config = dict(
    model='multi-label audio tagger',
    dataset='notes from a synthesiser with random patches',
    train_examples=78125,
    time_shift_ms=100,
    n_mels=64,
    hop_length=160,
    input='log_mel',
    spec_augment=False,
    win_length=512,
    arch='vit',
    norm='rmsnorm',
    norm_position='pre',
    activation='quick_gelu',
    mlp_ratio=3,
    head_dim=32,
    fused_qkv=False,
    bias='none',
    qk_norm=False,
    layer_scale_init=0.1,
    parallel_block=False,
    inner_norm=False,
    moe='expert_choice',
    num_experts=32,
    moe_every=2,
    expert_mlp_ratio=2,
    experts_per_token=2,
    shared_expert=False,
    patch_size=[8, 8],
    conv_stem=False,
    layers=12,
    width=128,
    positions='sincos',
    pooling='mean',
    num_labels=29,
    mixing='mixup',
    residual_init='none',
    optimizer='adamw',
    lr=0.0017,
    beta1=0.9,
    beta2=0.999,
    eps=1e-06,
    grad_clip=0.5,
    magnitude_pruning=0.7,
    steps=9100,
    batch_size=256,
    epochs=29.8,
    lr_schedule='cosine',
    final_lr_fraction=0.01,
    warmup_steps=270,
    weight_decay=0.4,
)
Rows from block 3 of a small multi-label audio tagger, named by matrix and row number. Rows with one number within an expert belong to one neuron, the router's apart. Each number is 500 + 25 x the weight over its row's rms, rounded and kept within 0 to 999. All counts start at 0. Numbers have three digits each.
Before each expert's rows are labels from the 100 clips, of 14848, where the router gives the expert most weight on average: "strongest on" is what is common among them; "band" is the frequency band that holds the peak. Only what is clearly more common there than usual is listed. The data: notes from a synthesiser with random patches. In brackets: how many of the 100.
# router: router (model.blocks.3.mlp.router.weight, 32x128), inputs 0-127
# up: expert up (model.blocks.3.mlp.up, 32x256x128), inputs 0-127
# down: expert down (model.blocks.3.mlp.down, 32x128x256, transposed), outputs 0-127

# expert 24
strongest on: pad (53); pitch class: B (50); square (35)
band: 4000 to 8000 Hz (52)
router.24:515513509534525495492481524506550510495533491459473472481452414541488513455502492462526533495518494480490458468521488482469515519510478438513501511494528506516499534527544501513518535530522474509489493491493476466523506514478451454519525467522513507496526451479479489489455457478507520557493504497507485517531534466485513511498488510517480469508489503514501518535517511524507521494494
up.0:500500500500500500500500500500500500500500500500500500524500500500500440500500500500418500500500500500500472500500473500500500500466500500500464500500500500500500462500500500500500500500500500500500500393500500500500500500500448500500500500457500566500500500500500459500500547500500500500568563617532500500500500500500500500568500553500500452500500500500500500468500500500500500500573
down.0:500500500500500500500500500500500500500580500479500500500500500500500500500500500500500500500500519500500500500583500500500604500599500500500500500500443500493500539500500500500500500471500500500500500500500500500500500500526500500443500500500500500567500500500500500500500500500500547500445500500500500500500500631500500479469500500531500500500545500500500529500500500500500500500560
up.1:459500527500500500527500500531482500590500534500525500500500500478500500444500500500500500500500500500500549500529500500552500511500500488546522500500486500500500500438500495461500500531500567500500470500549484535500483500478500543453517500500500511447515522452473563500500452482500500500500503500500500500500500556500527542500500446500500500467436522500537500500441500500500500500500
down.1:500500500485500531500469500500526464440478468518500571500514500472500500547500500500500428459500500522528500500500500500467473500482500500454500447488457500534500470500455500500500462477426500500500500500500500500500523475545500553532500500500500465500500500500500459550500500543500438500500500447500545500523500500500488500500500500500500500500500487500500574459548503495500485516500
up.2:500500500500500510454500500500500441463460539500500500500500500500510455500500472500500467519500500500500500564580500515500460562460500500500500500500500500500500483433500501500500500500527500500500500500529500500500500593500500500448500500500450500500500559500500561468500500500500500500500500500500549500500500441500500500500409500500500500500500500500500500500500500427500500500500
down.2:500500500500449500500500500537567464500500437500447500500492500500555500500500475493500500500500500500500500453465500528500531447500500452500463500500500500500500597500500562500518500541500500500451500500500500500500500447500500537500460455500500500540500500500500500500500500500500500560481500500500500500500500500500500500459500500500500436500500585500562500500500500500500500500500
up.3:551478438447444500500463481500500453500500444500524540522500500463500500500500480500500500540500511533546500500458465500533500500475500448436468500500500500500534500500500500500476500500500500500500500479500477500500500500466471500478500454500500506472500500461500500500500550466454500500500500541500500463500450500453443466557500500466500451500500463529500500500500500500500460500500
down.3:500500491503500500464526500523500500525549500500500426500531500518517500500521500500500500470500500500500467500500500500500500511552500498500500569500418500461500547500500500500534500500452477500500500500548500551500500562532500476500500500500500500500479500500500500536517473500500537500500500459429500527537500535500500535500527500557500567500553500500500500558500477534507523500500
up.4:493500500473540560557593500555500500500491500570500500500500500500516500500500449500508500500500500500500500500471500500500500500513500537500541541500429473500500500500500471500500479500528500500500545543461500500446455513500538500500563500413500538549500500500500500500500500500500500442500500500500541556500500500500500500504500500500500500500500500464500500500473500500500500500500
down.4:500481500500540500500500561500500556500500561500500500500500462500500500589500500500500500550500500500500454450500500500500500536500500489500500500500500500516470565500500500500500500500478500500554500500500500500543564558453500451500500496500555500468500500500500500521500469500500555500500500500500500500500500484500450500500500500500500555500500500500500500574523500570461500482500

# expert 16
strongest on: bass register (66)
band: 0 to 250 Hz (90)
router.16:472460476486473449487486489469497503482484517461460519495473490505502504497550435548466478540516512518530511530520506458500514494542544500517489517513487508445485540535503506492498479461498471509502481506499477474517513503484504476444442511494512502513467486519441487475452514489532486509509482513489493506498517501450495531500508498482509477466535485462499526535460460525498480508505
up.0:500503500500500500500568530500500500500458592500450500500500597500500500500500500500500500500500442469484500500486500500500500500500500500500500500500530500500504500500500500500463500500500593500500500545500500500500500500500500504500500500516500500500500500500500500500500593500500410418500500500500500500479448500500500500500460500481500500500500500452500500500500500500500443500500
down.0:500500500500398500500500500500500500500500500436500500500500500500500500497459509500500531456500538552500511500450492500459500500441457520440500500500500500500513500500500500500500500570500500500500500500500500500500500451496500516537500500489500500500500500500500500500500500500500500500586500500500500500500500500586500500569471500500425492500430541500534500500500500500500500500500
up.1:550500500500500500500500500500442500500483500500466500508500500505500500500500471500500500500500500500500500500500543500538500500500512500500500500473500500500500500551451500470427500507469588500500499460458442500468500500461500509479476484490500500500500521500534500532500500500500500500533500583500500500491500465579500565500435500500500500500500537500500566556477500500500471500500
down.1:500500500462460500500500453553549500500515500482500500519500500500500500500500534463500500500542515545500552599500500530500554427469465471500500500500500500500500541530453495550500500462556500500500560551500510500477500457500500500462500500500462500500500500500459529500500500500500500500517500547500500526580500500500500500500500500500500500500500500500500500478535500500516500500500
up.2:502500500491479500500465500500500500500527428500530500500500500500500500453479500500527531500500500500500500500500500500500500500526500438431500500500500443529500500500557500500500500538500426500500523500500500500500500500500500459583500500488500555500500500466500500500500500438471500560500500500522500500573500500510500500500500500500500439458500500535500477520500574500500500450482
down.2:500500432533500500500513486500500500541500450542500500500500500500457500500500472500500558500500500500496500500500500500620441497500500500546553500490568555500500500532500500500500500500500500561474500500514500500516500500500500500500500500500500500463500500500500500500461500470500500500500500479500500500500500500500500500475500500500500500544500576549500500535500500500597500500500
up.3:496454500500500500500500500447500500500500478500476500500456500458465500520500500500487500573500500500500459482500500500489500500500500490500475500543500500440452500530500469450455500436500500500500500500500500500500500500419468461472500500500500500463500500456451469500453500536547551500500500506500500500446500500434455521500500500500500500430500483500500500500500462500478486500500
down.3:551500542500500500531500500466500500500500500500500459500500438500500500500500555500558447454500500500540491500500500533500447500500460462500544500500486500573537452500500500500500500500500500500500500500500526467500500520555500500564500464500500500500531500500550532500579482500456500500500484478500500500532500500522500445520500514500500500500476489500500529549525536500500536500500
up.4:500500500500500500500500513500503500500553500500564474500496500500453574500500485500480500500500500500500500500500500449500500500500500500444459500431400500500500500500485520590500542500500500500536500500500500556496559410500500500564500500500472500500500500500500500536500500500500500500500500500500500500497500500500500500500500500500500500500500500500500446500500450500500500440500
down.4:500500500500500500500416500455500500437412500500500500481500500500500500428535500500500500500500559500500428500500529500497500500500515500473500500571500455500500500446500500500500467500500500500500454451500500500500500527538536500500500500500500500500409500500500500500500516500500500500500500500500500500441500477500496579500500476454500500500500500500500500500464500500500500500500

# expert 27
strongest on: pitch class: A (45); pitch class: G# (27); harmonic FM (26)
band: 250 to 500 Hz (54)
router.27:532507523503459486504440432498513485468468465499537533502481546504519470510541510509503480507484515519518526536515515516513504483437520470458514486449519490518491504478487443513487450482528487484476500512480498499491511439484518513486479461505474512479521495477493488470463529466475491503498525516517494474525476516481500454486520471471475506518492517483541514476470498475515466529473
up.0:554500500500500500440500500500500500500500500484500479500500500457500500500500500500500495500500444500500514500530500421500500500500542500500465500500500500451500500500500451476500475500500500500500489457500500500500500500500551500500500500500500500500500593500500574500500500442439500500500500500500500473407473461433407500500500500500500500500500500500500533500500500500500500500500
down.0:500500500500500500500558500500500497500500500564500500500500415500510500500500500500500500485500500500500500500500500468466500497500480500500500518500556500500500500540524504500500500500500500500500500500500500500566500500500424500500500500611500500500534500500500466500573500500584530500476500500500500500500500500500541612500500500500500500461500500500500500500500500500453500500500
up.1:500500500500468500500500500500500500500500500537500500500500500500500500500500500500500500500610439500500500500500500500501500500500500500500500500500500500500500500500500543500500520500500425500500500500500500500500500500500547500500500522500500399500500414500500500500500500500500500500500484500563500500500500548500500500500502500500500500380474500500500582500500541439500500500500
down.1:500500500500500500500500500500580500500500406455500500500500500500500500500500500500500500500500500559586500500500546500500548500500500500500597522500468500500500500500500500500500500500500500500415500467500500500500500612500500500500500500500500500500500500500500500500500500530462500500500500518500500431500500500500425500500500514500500500549500500500500500500500500500500500500500
up.2:470439462500500458500500500500431500475500500500491500500500500458447500500500500475500500500500554500500500500500500500558500566504500500530500530526500500500435500528536461500500547500500500500540500500554500500500500500449460500500500500452500520500473500500460500500447500583516553500469500515500500500467500500500531527500500500500523500500500500513500500521466437500500471500532
down.2:544500500500500500500534500500576488467479500531500528568500472500500500555500500539500500501500539500548500500500500500524500500485410500500500500538459500562515472500473500500446500500500500500500549563527521500500500500527500512500500486500491500500500439500482500500530500541448446500500486460500500500500500508500543500532478517500522500500500500500500541537500500500526500550500
up.3:472440500464500500492500500500500500500500500500500500500500500494433500533500500500438500500500500500500500479520446500447500500500500500458482500500500450500491500491500500491500500500485500500470454458451500484500500500547500500500500559500500500500543556500500500500500500456462500536500500500500430449442500477479500500445500500414500465500500500500500465500500500500500500476430
down.3:461500480500500500500500500494500500533554511500500500582500464472500500500449500500500500500486500500500500434500500500500500574500500500500470497500527532498545474532500500500500500500481500559521500500547500536500500500500500500474500500500552500564500500500500500500580500500564500439500500462500524453500500500500500500500500500500607500500500500500500490500500467500500500500500
up.4:500500463500500500487500500500500523500548500500500500500442500500500500461518472500435560500529500459461449479454500443570500500557456500527468500500500500500500500544520500500500500544500500500500500500500500500500500515500473500451500500500500584500479500500500500500500500500536500521500500500500500500500500500459500500500500500500500500500500460500500500500426412500500500500564
down.4:500500480486500500466536500500500485478453500500500500500500484500564525500526500500500453500500500500394500500500453500500500537500500455500528440500480500500500500468434500500452500500501500500500500500500559500500500500500500500500500500500500466522471464500528500500500500467500452444500500546500500500566530500500500434500500500500500500457417500500533500500500500500500500500465

# expert 31
strongest on: filter wobble (98); low-pass (84)
band: 4000 to 8000 Hz (54)
router.31:513477488518502504514524517491501519526467446532532532504476473532483497511483454514495530551492506488512482447455519539549485537476474474432453512475502517485484514525507506545479539500510524497508507487520495484460485500438501498522496490503461467478481527482540513541488529528501521476523466521528515508502542526475503540490479507499485512498480493517484476513511532517521492450516
up.0:536485468426469500500500500550500485500500500500500500487462500500487500482500500500500522500495500526536500475476500500500500511500575450454457500500500500515428500547451500500500500500500500500500500424500500500500444500441468500500474462543500500500500500444500539500445500500500500433500500544500500500500500500500500500454453500462500500500477500512500500500500500500461500471500
down.0:541500472500555500511523500500500500553505580500500511500546442500500500500500500500500472519500500500497457500462430459471500500500500480500463500500500500493500500500559500500500464500500500540500500500500500500500500500552490539500500535500500500500500500544500462490500531500500500500500500500500500500500453537500434560519500500459520500507500500451500500500465500543585456500500
up.1:463500553500500518500500440500458423493500500500500500500500500500567542500455500542444500500541500500500500500500459500500458540500443500500500481461440500459518500500500500468454500500500500500549548500500500500500500500421500500500518544511451500500500443500500500500500500500475447500500500500500500500500500500450453500500500500500500500500500500500500529500500459500500500469500
down.1:500500500500500500523500500500500500500500500541500500500423568476500500500460520536586430500500458500500500532500500500500500442500500500534500500540500500500530500500531500500554500500500500500450500500500500449500539500500500500440500500500500500500488500500444500500500500500500508516402500445500500500500549468460500472500500500500500500500558459500500500516500500500500500500500
up.2:533473445500500562530500500500500500500500500542500500500550550500524517500500500500500500500546500500427473465469357487500500451500423484500500500500446500500500500500500500500500500532457500500500500500500500520500500500449500564500500556500500500500500500530464500500500545500500500500500500500500464500500500500500500500500500494500500460499500500500500500500500500500488500500500
down.2:500485490496500400500500500500532497500500500500500500486500560500500564532549500500549500500500500560574500500491500500500500500500500500458500500500530474500500500500500521500500500500507500500500500539449500572500500500500500426500458500517500477500538500451522500500444503500431489496500441500500500500500500457566500500500500500500500500500500513500500507500500538500530500500500
up.3:540500500500500525500500500490500482476500542500525522500500523500498500558500506515500500500479500500500500483486468500500500559500500465500500452460500500500477500500433500548500500500500466500500548500500500510526500423452500558500500500500500527452575500533500500433503500500460500500500500500500500500500500522500579474500535565485500516500500500500551500439500472500500500500500
down.3:461500500500500500500500500500500478504500500500500524474500500457500500500561500511505434500500500480500500570500500500500447500500463500500500478534500500516517500464500472500535500500500500500449500500500500500555570500500473500469520500500500536412429500500487500500572533479500500530483500500500500460500500500429500500500531500500500500500573467517500500500457500469500500500500
up.4:500500500462500500500461558512500500474429500500421508500500500482500500500500500500500483500500500500500500500500500500464564557500569494475500456500500500500500500500500500500500500500500500500500500415500500500500500481448500557500500470433500521464545500500500546462450532500452539468510500500500500500500500500527500475500500500448511500500500514500500500433500500500500500465500
down.4:500500500500500500463500447500500500500532500500568500500500500442504461547500500500500431500500500438500500500500462457500500500500468436500500467500500500547551463529500456500500500500475500445492451500500557500500500500500465500500500500500500500500500500465465500500500500500500478500500500500450500500500500543500500500526500519500500500500500500500500500500389500500569500500500